{"train_examples": 145000, "image_size": 48, "activation": "hardswish", "depths": [4, 7, 4], "lr": 0.0037, "beta1": 0.9, "shampoo_beta": 0.95, "max_precond_dim": 1024, "steps": 4900, "batch_size": 192, "decay_fraction": 0.4, "weight_decay": 0.5}
Rows from block 11 of a small image embedding model, named by matrix and row number. Rows with one number belong to one channel. Each number is 128 + 32 x the weight over its row's rms, rounded and kept within 0 to 255. All counts start at 0.
After each channel's rows are labels from the 100 images, of 14976, where the channel reaches its highest value: "lies over" is the class under the peak. Only what is clearly more common there than usual is listed. The data: rendered dice on a table.
# convs0: expand pointwise conv (model.blocks.11.convs.0.weight, 256x64x1x1), inputs 0-21
# convs1: depthwise 3x3 conv, stride 2 (model.blocks.11.convs.1.weight, 256x1x3x3, trained with AdamW), a 3x3 kernel
# convs2: project pointwise conv (model.blocks.11.convs.2.weight, 128x256x1x1, transposed), outputs 0-21

convs0.137 [144 163 116 125 132 120  84 131 118 178 100 166 117 106 119 131 172 155  99 119 171 185]
convs1.137 [ 93 154 158  86 129 162 111  75 106]
convs2.137 [150  69 122 182 147 180 143  97  83 172 152 132 163 134 111  98 105 121 105 106 150 116]
lies over: die with four on top

convs0.19 [ 63 150 138 102 164 109 166 162  86 168 109 130 182 194 103 130 133 166 104 131 119 140]
convs1.19 [133 127 139 104 177 167 129 162 186]
convs2.19 [141 127 132 169 114 139  94 116 104 107  88 119 181 166 132 151 106  97 129 111 149 120]
lies over: die with five on top

convs0.134 [120 113 128  86  92 111 128 100  82 127 166 103 197 146 104  97  86 147 117 128 146 185]
convs1.134 [147 173 117 161 160 142 132 141 192]
convs2.134 [ 96 136 163 114 111 144 139  81 155 135 205 114  99 139 145 146 120 112 164 119 109 147]
lies over: die with five on top

convs0.119 [160  97 167 111 134 159 151 142 122 137 103  78  97 157 124 117 106 128 118 104 172 125]
convs1.119 [129 128  89 145  73  89 100  86 111]
convs2.119 [163 125 184 160 164 128 216 116 110 138  96 126 109 146 153 145 138 135 129 161 144 127]
lies over: die with six on top

convs0.63 [148  54 177 125 109 134 150 109 149 112 136  86  88 155 141  88 117 137 150 124 162 121]
convs1.63 [133 129  91 133  74  75 114  85 121]
convs2.63 [162 114 184 151 167 127 202 139 105 119 122 134 105 155 139 139 133 124 135 177 151 140]
lies over: die with one on top; die with six on top

convs0.67 [155 160 143 175 118 149 158 123 133 134 105 133 112 119 159 193 149 154  71 124 119 143]
convs1.67 [158 165 150 177 141 158 126 159 174]
convs2.67 [159  69 103 169 131 117  87 105 143 137 116 118 127 179 105 103 160 147 121 136 105  60]
lies over: die with four on top

convs0.126 [ 87 141 178 120 126 172 106 168 105 130 158  91 103 153 105 133 163 133  84 147 104 129]
convs1.126 [127  72 132  82 100 159 133 152 169]
convs2.126 [150 180 179 181 129  79 157 127  98 191 138 118 124  81 149 186 122 170  51  77 110 112]
lies over: die with six on top

convs0.181 [ 88 164 119 116 110  84 130 122 103 173 101 123 150 184  91 121 159 166  89 122 105 134]
convs1.181 [131 113 122  75 127 178 104 166 168]
convs2.181 [162 187 127 172 138 174 170 109 110  98 144  93 122 118 125 134  53 138 151 120 148 147]
lies over: die with six on top

convs0.139 [155 107 151 150 105 171  65 202 108  60 158 119 128 111 185  99  96 111 101  70 134 146]
convs1.139 [145 167 181 155 171 149 130 166 135]
convs2.139 [116 144 106 133 134 130 122 148 178 133 121 151 144 103 128  84 114  98 147 151 150 205]
lies over: die with two on top

convs0.115 [125 108 111  96 134 151 163  65 119 111 135 116 123 139 107 126 135 169 119 164 105 111]
convs1.115 [148  91  86 136  82  89  96 104 146]
convs2.115 [ 93 115  63 183 140 164 158 140 128  99  91 144  85 141 153 132 103 144 155 157 108 189]
lies over: die with one on top

convs0.132 [142 129 184 139 112 113 122 155  37  81 164 100 138  91 104 107 173  69  87 162 138 184]
convs1.132 [125 162 124 176 142 121 162 126  62]
convs2.132 [150 159 164 129 110 100 134  96 118 154 124 105 141  83  62  94 142 148 109 130 204 118]
lies over: die with one on top

convs0.205 [144 127 141  72  92  90 109 106  72 124 157  99 188 138 106  84  90 155 118 118 164 182]
convs1.205 [136 169 122 157 182 148 121 141 183]
convs2.205 [ 99 140 149 121 117 148 138  81 137 127 219 110 101 146 141 148 108  98 159 124 131 156]
lies over: die with five on top

convs0.65 [130 121 142  88 147 148 122 100 132  99 134 152 173 154  78 110  46 132 127 149 124 202]
convs1.65 [101  76 113  89 105 142 107 138 180]
convs2.65 [ 85 145 141 135 120 152 111 113 127 187 172 117 119 133 139 103  77  62 110 154  92 108]
lies over: die with five on top

convs0.125 [ 82 148  95  55 151 116 118 126 118  82  63  93 124 149  69 134 126 103 110 173 111 136]
convs1.125 [ 95 168  88 134 150 145  86 110 172]
convs2.125 [169 154 145 146 117 165 178 118 123 157 170 174 128 122  94  76  65 130 130  98 199 155]
lies over: die with six on top

convs0.167 [ 84 154 146 158 197 109  64 180  84 165  53  79 127 145  86 117 130 130 131 135  95 160]
convs1.167 [ 82 106 130  79 102 148  93 136 171]
convs2.167 [137 173 135 182 171 112 160 109  93 115 141 125  97  91 107 148  74 105 102 106  76 131]
lies over: die with six on top

convs0.82 [148 131 167 121  95 118 165 124 101 146 120 133 136 152 131 115 177  98  99 142 154 147]
convs1.82 [128 167 142 146 169 180 134 128 180]
convs2.82 [147  65 102 138 131 121  99 111 125 115 136 111 144 118  74  96 136 140 113 134 128  72]
lies over: die with one on top

convs0.160 [102 129 161 153 109 108 156 171 132 157  96 112  27 126 150 122 109 147 105 131 104 146]
convs1.160 [131 101  94 105  67  82 117 111 105]
convs2.160 [ 92 105 103 127 105 138  92 119 163 118  80 108 102  46 110 109 101 150 154 142 147 185]
lies over: die with four on top; die with six on top

convs0.187 [ 89 180 118 132 104  99 133 170  83 153 141 159 174 210  97 137  96 187  56 115 146 135]
convs1.187 [138 173 144 166 142  71 129  96  97]
convs2.187 [142 181 140 207 132 121 150 105 104 111 112  49 165 120 124 174  65 143 196  92 171 134]
lies over: die with six on top

convs0.10 [137  77 185 136 139 115 104 144  65  82 199 120 159 131 116  78 154  71 130 140 137 158]
convs1.10 [141 156 129 172 166 161 153 149 180]
convs2.10 [134 120 128 120 110 108 122 117 105 124 130 105 139  79  75  90 119 148 119 141 189 125]
lies over: die with one on top

convs0.39 [165 117 123 131 143 157 138 129  94 112 152 180 210 214 117 106  58 130 100 162 185 121]
convs1.39 [156 159 137 161 152  99 109  75  87]
convs2.39 [111 169 128 191  89 128 150 114 138 102 190 105 105 133 123 125 122 121 167  94 131 143]
lies over: die with five on top

convs0.237 [167  74  80  72 156 142 138  94  67 125  95 191 176 168 130 133  99 132 103 130 153 184]
convs1.237 [168 152 113 136 118  74 118  69 112]
convs2.237 [123 210 122 147 119 143 101 126 116 123 191  77  94 155 129 129  80 122 126  83 146 107]
lies over: die with five on top

convs0.89 [152 126 103 105  86 149 166 141 110 180  93 114 132 133 159 163 142 137 109 145 163 179]
convs1.89 [126 175 138 149 172 161 139 169 168]
convs2.89 [147 118  97 183  87 129 112 100 128 122 117  75 142 131 114 108 112 144 151 137 188 146]
lies over: die with four on top

convs0.27 [161 125 106 171  68 115  94 188 103  61 131 117 108 102 194 126 127 130 121  46 186 110]
convs1.27 [140 162 135 156 176 168 120 165 169]
convs2.27 [ 82 161  86 140 141 114 181 166 133 115 145 159 159 128 184 125 152 115 147 187  97 115]
lies over: die with two on top

convs0.60 [177 161 148  63 105 189 127 140  98 135 133 133 146 185 102 118 126 165  98 143 160 122]
convs1.60 [111 155 154 138 190 156 109 157 167]
convs2.60 [145 109 231 124  81 117 124  88  80 135 188 113 123 150 137 162 161 118  51 127 168  89]
lies over: die with five on top

convs0.218 [135 121 112 169  91 106  93 129 127  86  67 151 141 101 193 201  96 146 133 100 140 129]
convs1.218 [128 171 122 156 147 122 115 144 204]
convs2.218 [100 103  73 149  95 136 120 110 193 136 152 139 131 159 105 143 126 134 136 100 105 146]
lies over: die with four on top

convs0.120 [128 115 155 109 107 155 142  84 148 125 112  64  85 130 121 120 136 144 121 102 193 160]
convs1.120 [128 111 109 129  85  68 107  86  98]
convs2.120 [ 96  30 146 105 146 128 106 112 163 103  70 123 140  93 115 162 169 127 144 161 152 141]
lies over: die with six on top

convs0.220 [148 162 145 147 101 136 169 145 129 147  92 154 132 123 176 189 171 140  91 128 118 135]
convs1.220 [153 165 122 150 164 157  98 149 185]
convs2.220 [164  71  98 169 129 121  89 104 145 137 115 113 135 185 101 101 159 139 127 135 112  56]
lies over: die with four on top

convs0.145 [146  59 189 130 143 120 100 138  70  87 200 123 152 134 132  75 151  78 131 138 130 158]
convs1.145 [149 139 136 166 158 177 155 169 165]
convs2.145 [125 115 127 115 100 112 115 122 106 124 129 107 144  73  77  90 120 149 115 146 195 120]
lies over: die with one on top

convs0.68 [140 163 125 164 185 147 163 164 139 161 135 173 129 142 129 116 131  66 106 125 140  84]
convs1.68 [ 93  83 104  91 121 105 108 117  74]
convs2.68 [135 107 141 108 117 164  96 176 159  99 198  90 209 177 135 131 128  72 180 132 121  94]
lies over: die with five on top

convs0.128 [133  80 152 123 132  95 140 163 139 109  84 105 112 147 179 123  82 154 124 132 136 132]
convs1.128 [121 135 120 101  67  91 154  93  91]
convs2.128 [119 135 129  86  90 165 144 134 148 145 113 104  72  37 138 129 120 145 169 171 165 199]
lies over: die with two on top; die with four on top

convs0.15 [123 171  67 101 142 103 121 125 123 124 108 173 116 129 119 165 159  58 150  87  98 104]
convs1.15 [159 174 117 139 128 161 133 151 193]
convs2.15 [ 89 124 106 143  97 129 129  71 151 172 191 132 127  72 121 112 121 139 126  97 111 144]
lies over: die with two on top; die with three on top

convs0.159 [127 151 141 155 116 164  76 160  99 231 170 152 180 153 113  89 149 173 124  90 133 130]
convs1.159 [126 151 174 142 166 160 175 169 128]
convs2.159 [116 114 152 162  89  99  92  79 141 153  98 128 198 139 147 146 130 108 157 127 102  97]
lies over: die with five on top

convs0.72 [176 130 173 103 109 158 193 111 132 117 107 109  77 150 147  99 153 135 119 130 181 159]
convs1.72 [113 107  78 126  93  90  93  98  93]
convs2.72 [119  56 165 120 178 135 154 111 116 133  71 116 129  75 142 160 153 163 132 165 136 124]
lies over: die with four on top

convs0.12 [130 139 188 118 128 140 123 139  57 169 147 105  78 104 147  99 138 118  25 134 102 117]
convs1.12 [ 85 128 152 159 160 173 159 168 139]
convs2.12 [113 157 100 136 167 123 134 140  73 133 111 164 104 110 146 176 107 112 121  89 149 166]
lies over: die with six on top

convs0.129 [128 120 145 121 156  92 163 136 142  83 132 148 154 138 129 163 188  81 146 122 130 116]
convs1.129 [117  77 122  96 104 119 112 108  64]
convs2.129 [134 126 128 167 131 148  72 119 139 107 206  47 184 120 116 121 153  72 132 174 164 130]
lies over: die with five on top

convs0.151 [109 190 151 165  78 139 160 157  89 152 153 138 116 180 155 160 144 103  71 141 139 142]
convs1.151 [132 167 168 170 158 127 125 112  72]
convs2.151 [141 145 115 210 123 122 144  86  63 129  97  66 131 124 132 137  94 158 187 117 163 154]
lies over: die with six on top

convs0.109 [138  63 124 102 114 136  97 170  97  64 151 122 164  87 185 126 113  86  78  60 173 106]
convs1.109 [111 160 138 160 174 167 111 143 179]
convs2.109 [118 136 120 125 107 127 103 150 175 141 107 153 152 100 125  83  96 101 137 137 146 201]
lies over: die with one on top

convs0.190 [114 155 208 102  84 123  82 112  91 156 136 106 155 141  98  68  84 141  95 109 130 137]
convs1.190 [101 158 126 139 180 170  93 137 168]
convs2.190 [ 88 152 150 125 151 157 136 116 100 142 182  95 105 144 155 175  81 106 177 104 169 157]
lies over: die with five on top

convs0.42 [127 136 108 157 144 127 141 173 154 124 139 150 200 162  92  99  99  95 106  76 157 158]
convs1.42 [153 101  81 110  89 117  81 126 166]
convs2.42 [134 148 120 145 125  78 129  93 131 198 169  91 102 138 135 111 152  90 110 180  69 102]
lies over: die with five on top

convs0.40 [137 170 111 120 140 173  73 168 125 134 177 120 196 154  75 113 168 155 112 106 139 153]
convs1.40 [164 136 156 170 144 164 153 141 183]
convs2.40 [110 162 181 168 118  71 129  53 122 131  91 139 192  75 157 185 146 122 155 119  83 149]
lies over: die with six on top

convs0.185 [131  94  70 198  64 122 131 149 130 118 102 152 208 100 199 149 102 148  83  92 145 124]
convs1.185 [139 181 166 150 154 162 122 165 162]
convs2.185 [134  77  99 170 102 166 125 141 211 133 154 130 122 164  88  95 139 114 124 115 105 168]
lies over: die with four on top; die with two on top

convs0.247 [ 75 154 141 131 137 143 126 167 115 233 153 150 193 190  93 113 146 143  90 116 131 139]
convs1.247 [140 177 168 146 165 164 134 161 159]
convs2.247 [131 105 156 166 105 107  82  84 138 138  70 128 215 138 132 161 138 117 149 117 115  89]
lies over: die with five on top; die with six on top

convs0.235 [143 142 110 117  98 148 167 140 115 171  80 104 127 134 163 167 147 140 113 136 171 168]
convs1.235 [150 185 124 161 151 161 128 157 172]
convs2.235 [147 117  99 186  86 121 109  99 130 128 106  77 146 126 115 109 122 144 154 138 190 148]
lies over: die with four on top

convs0.50 [158  57 158 116  80 125 138 141 119 121 129 142 111  53 114 101 112 167 119 139 131 161]
convs1.50 [ 95 144 142 156 162 114 159 115  62]
convs2.50 [101 170 136 115  61 109 172  90 109 242 144 178 169 118 136 135 118 124 114 135 146 121]
lies over: die with six on top

convs0.136 [142 132 127 176  93 181 138 150 124 167  90 151 130 147 175 165 132 141  85 135 128 109]
convs1.136 [135 184 118 130 154 160  89 142 178]
convs2.136 [127  62 113 163  97 153  95 103 188 137 123 114 117 190  69 115 157 108 118 145 112 103]
lies over: die with four on top

convs0.133 [126 117 117  97 128 140 142 151 150 136 133 162 183 139 122 112 121 188 112 117 191 159]
convs1.133 [122 113  93 156 174 133  88 164 171]
convs2.133 [144 154  86 142  58 131 113 113 115 115 135  41 186 157  99 120 117  94 133 167 189 124]
lies over: die with five on top

convs0.94 [137 103 195 110 152 147 121 149 105  92 177 133 151 118 136  93 146  79  84 161 177 214]
convs1.94 [132 157 143 160 169 169 135 168 174]
convs2.94 [220 118 159 143 125  97 122  78 152 171 122  93 121 128  92  60 132 131 110 141 181 147]
lies over: die with one on top

convs0.14 [158  87 109 173 110  99 112 106 141  66 132 133 151 109 192 125  87 149 115  66 153 115]
convs1.14 [147 161 179 144 152 163 140 155 175]
convs2.14 [105 132 114 165 134 142 133 174 179 122 157 158 122 135 109 115 103 123 124  88  78 206]
lies over: die with two on top

convs0.238 [130  81 138 146 150  80  97 168  85  93 135 125 107 104 174  74  76  44 104  49 129  81]
convs1.238 [150 160 136 178 132 152 135 152 191]
convs2.238 [107 116 140 141  92 132  94 179 155 128 154 154 111 109  84  93  98  99 133 103 166 180]
lies over: die with one on top

convs0.86 [182 132 127 162  81 188 114 143 124  82  68 148  77 123 153 139 136  94 115  97 158 146]
convs1.86 [156 168 161 170 162 166 140 155 151]
convs2.86 [ 94 154 167 137 111  81 143 115 142 135 131 160 135  44 176 152 147 151 104 105  90 147]
lies over: die with two on top

convs0.243 [119 154 184 123 142 155 103 134  72 141 157  97  76 134 141 108 142 122  54 150 132 155]
convs1.243 [143 130  94 168 166 155 110 168 175]
convs2.243 [114 183 121 142 149 110 135 118  68 149 141 156 108  99 159 167  84 150 113  67 135 155]
lies over: die with six on top

convs0.47 [115 121  85  80  39 118 134 138 110 135 129 182 161 125 193 116  65 146 110  93 183 149]
convs1.47 [ 90 148 117 133 192 155 128 154 169]
convs2.47 [116 161  59 153 122 153 158 141 153 108 166 114 111 187 158 110 112  81 126 151 139  98]
lies over: die with five on top

convs0.211 [142 145 168 153 100 155 154 180 117 139 136 143 103 142 154 133 160 130  69 151 139 172]
convs1.211 [136 174 167 166 156 166 164 142 145]
convs2.211 [161  80 117 199 132 117  92 113 132 122 108 106 124 176  97  88 150 158 124 134 117  77]
lies over: die with four on top

convs0.246 [137 176 106 105 149  50  88 111 136 148 112 178 110 124 145 140 188 100 159 108  73 128]
convs1.246 [162 197 143 119 109 148 110  89 108]
convs2.246 [117 180 161 135  79 121 127 124 130 164 125 212 118 137  92 108 106 116  91 116 175  75]
lies over: die with one on top

convs0.198 [106  79 146  96 142 127 114 129  91 129 194 169 131 107 109  98 156  59 133 139 143 163]
convs1.198 [105 133 151  96 139 185  89 145 171]
convs2.198 [224 116 151 123 128 137 128  71 137 176 113 102 101 120 132  80  87 129 106 113 165 136]
lies over: die with one on top

convs0.8 [137 100  83 158 189 153 115 109  99 160 174 144  54 128 171  47 118 101 134 153 110 142]
convs1.8 [ 96 138 138  83 120 179  99  79 127]
convs2.8 [184  73 119 151 183 138 138 142 123 106 118 127 132 136 177 111  86 125 134 114 156 105]
lies over: die with one on top

convs0.97 [148 118  91 118 124  93 122 168 123  67 181  96 150 120 181  80  72 110 115 110 136  96]
convs1.97 [108  86 112 113 102  76 146  99  83]
convs2.97 [189 129 197 164 100 105 138 117  70 113 135 114 128 121  79 116 139 173  90  94 203  90]
lies over: die with six on top

convs0.123 [160 183 114 160 156 165 130 138 114 146 167 147 132 177 123 114 127 173 120  87 159 149]
convs1.123 [119  81 151 145 118  72 162 153  96]
convs2.123 [123 165 143 198  99 117 134 145 149 218 131  84 134  96 146 125  47 150  97  42 138 157]
lies over: die with five on top; die with four on top

convs0.130 [168  78 167 132 121 100  79  75 170  96 112  94 124 124 136 149  79 101 136  88 157 105]
convs1.130 [120 105 140 127  74  74 133  92  91]
convs2.130 [ 77  65 145 149  91 131 112  95 124 124 102 108 159  66 142 196 196 174 129 130 166  68]
lies over: die with two on top

convs0.93 [133 176 135 123  73 115 139 167 102 122 120 122 132 118 183 149 171 148  88 136 165 222]
convs1.93 [138 161 162 171 166 168 115 169 121]
convs2.93 [155 105 103 197  79 122 110  91 129 146  96  81 121 179  96  93 131 152 138 141 170 115]
lies over: die with four on top

convs0.74 [ 93 118 111 137 131 152 134 125 163 119 147 142 199 152  97 110 174  49  99 115 123  94]
convs1.74 [144 115 130 117  75 100  66 107 157]
convs2.74 [150 190 101 134  88  64 146 102 103 184 157 122 126  81 138  91 118 142 119 129 134 140]
lies over: die with one on top

convs0.18 [150 165 146 124 159 111  59 147 114  83 114 192 111 126 108 182 151 102 127 100 107 139]
convs1.18 [ 76 133 146 111 178 124 112 162  84]
convs2.18 [154 102 130  81 148 162 163 158 122  91 131  82 176 141 165 128 129 174 197 150 128 131]
lies over: die with one on top

convs0.201 [164 112 154 121 165  99 147 114 154  73  79  71 137 161 190 113 134 163 124 122 150 107]
convs1.201 [116 145 137 103  94 147 154  85  65]
convs2.201 [152  77 118 161 117 125 120  82 105 165 114 109 176 126 146 175 182 111 119 189 180 118]
lies over: die with one on top

convs0.92 [164 124  82 192  94 123 113 169 106 140 120 158 170 102 176 129 109  96  69  98 179 159]
convs1.92 [155 167 168 143 160 154 133 166 172]
convs2.92 [122  74 100 170 117 166 109 139 186 129 147 129 116 155  78  88 133 107 119 135 126 168]
lies over: die with four on top

convs0.142 [153 128 153 183 119 134 152 165 138  51 136 208 136 123 165 152 137 153  77  64 122 162]
convs1.142 [ 58  91 119 102 123 147 119 161 154]
convs2.142 [ 72 161 136 161  47  85 195 137 100 156  62 154 126 155 111 105 113  74  80 146 152 144]
lies over: die with two on top

convs0.146 [172 121 136 137 121 120  93 131 132 101 130 127 112  97 216 132 116 149 103  66 173  76]
convs1.146 [100 114 137  99 152 194 139 155 168]
convs2.146 [ 58 157  83 138 138 110 183 163 146 121 128 163 166 109 182 123 153 129 146 160  71  97]
lies over: die with two on top

convs0.25 [171 123 177 124 134  89 140 131 126  59 147  87 141 177 115 116 110  95  97 130 154 172]
convs1.25 [ 99  97  92  99 106  88  92 100  94]
convs2.25 [ 59 151 110 150  85 116 131  90 111 132  87 160 170 128 185 173 175 150 153 108 105  87]
lies over: die with six on top; die with three on top

convs0.17 [161 114  91  70 148 147 146 100  69 122 159 131 199 182  75 105  90 127  88 119 153 155]
convs1.17 [167 169 161 150 151 147 120 150 183]
convs2.17 [124 173  93 123 145 114  87 153  67 103 189 106 136 161 118 114 103  80  90 104 152 107]
lies over: die with five on top

convs0.207 [145  65 135 103 134 116  86 170 109  83 173 114 177 100 202 122 115  92 111  62 170 111]
convs1.207 [120 152 137 155 176 183 113 167 153]
convs2.207 [107 102 117 135 105 140  87 163 180 128 126 144 132  91 100  92  88 101 124 123 147 198]
lies over: die with one on top

convs0.242 [ 63 135 133 108 153 119 150 164  94 178 109 136 184 205  96 129 147 152  77 137 133 147]
convs1.242 [138 137 141 120 180 168 115 164 183]
convs2.242 [141 110 133 155 110 133  98  97 136 128  73 130 195 161 128 176 126 101 141 114 128 100]
lies over: die with five on top

convs0.6 [ 93 138 157 135 169 125 142 120 135 128 128 136 175 138 113 139 129 138 104 169 120 162]
convs1.6 [ 83  89 130 102 112 102 122  94  75]
convs2.6 [128  97 160 115 144 107 135 128 143 171  96 161 153  81 147 115 173 158  78 119 112 135]
lies over: die with two on top; die with three on top

convs0.253 [114 151 139  70 176 129  63 165  83 175 140 133 168 171 115 122 135 159  70 130 153 141]
convs1.253 [170 151 164 162 140 134 150 168 175]
convs2.253 [112 179 177 168 124 101 132 101  90  94  83 141 167 113 155 198 143 111 116  92 127 131]
lies over: die with six on top

convs0.30 [138 145 143 146  89  90 143 154 110 111 104  80 120 188 143 122  54 136 102 132 172 164]
convs1.30 [119 106  86 110  93  71 107 108  92]
convs2.30 [ 93  61 140 114  76 119  89 120 202 121  98 106 164  71  92 152 152 127 162 137 146 163]
lies over: die with four on top; die with six on top

convs0.202 [143 116 128  94 112 134 142  93  84 111 169  96 190 183 111  97  80 143 100 118 158 162]
convs1.202 [147 192 137 149 174 162 126 136 157]
convs2.202 [121 170 108 130 135 130 115 121  91  95 235  96 117 153 119 130 104  86 117 105 154 122]
lies over: die with five on top

convs0.191 [163 134 135  91  75 119 151 116  62 108 157 119 177 169 140  72  81 168  86 130 183 169]
convs1.191 [ 86 133 163 120 181 164 140 170 137]
convs2.191 [119 137 122 128 100 145 122 102 120 123 242  90 117 149 130 139 115  80 127 134 156 121]
lies over: die with five on top

convs0.161 [184 154 193 116 104 145 165 114 140  86 175  67 103 171 112  90 119 167  77 139 137 130]
convs1.161 [188 145  84 143 141 105  94 128 164]
convs2.161 [112  64 215 193 143 134 170 185 146  79 126 135 103 139 150  87  65  86 130 100 108 170]
lies over: die with one on top; die with three on top

convs0.177 [133 124 110  81  82  95 133 103 150 116 105 101  80 150 178 174  92 125 148 114 156 174]
convs1.177 [133 116 124 142  94  58 129 118  76]
convs2.177 [125  27 176 130 131 129 112 143 152 105  77 111 129  98  94 141 173 123 119 163 164 112]
lies over: die with four on top

convs0.61 [107 102 125 144  75 112 200 175 129 140  88 138 112 146 145 133  98 139 141 133 157 151]
convs1.61 [138 121  71 105  89  89 114  91 102]
convs2.61 [ 94 114 141  94 115 172 156 132 177 121 115 132  71  46 137 130  99 143 201 170 150 203]
lies over: die with four on top; die with two on top

convs0.236 [105 111  99 138  88 160  85 192  53 117 129 135 158 124 213 108 108 151  87 116 123  76]
convs1.236 [ 95 171 148  98 130 163  76  97 131]
convs2.236 [ 86 126  93 133 175 161 172 166 161 116 147 184 147 125 152 116 113 144 149 171 101 186]
lies over: die with two on top

convs0.210 [134  73 125  79 151 107 110 102 108 111 180 164 101 113 120 102 127  89 117 131 166 151]
convs1.210 [118 163 127  88 135 170  78 114 170]
convs2.210 [219 146 139 144 116 121 130  69 148 194 123 121 110 118 126  51  87 127 108 103 167 147]
lies over: die with one on top

convs0.249 [104 145 145 130 129  81 125 162  81 169 120 109 132 146 133 117 159  99  87 149 120 170]
convs1.249 [159 162 133 163 151 150 119 144 195]
convs2.249 [137 115  89 148 111  81  95 119  86  97 160  95 133 109  78 113 118 145 110 137 160  96]
lies over: die with one on top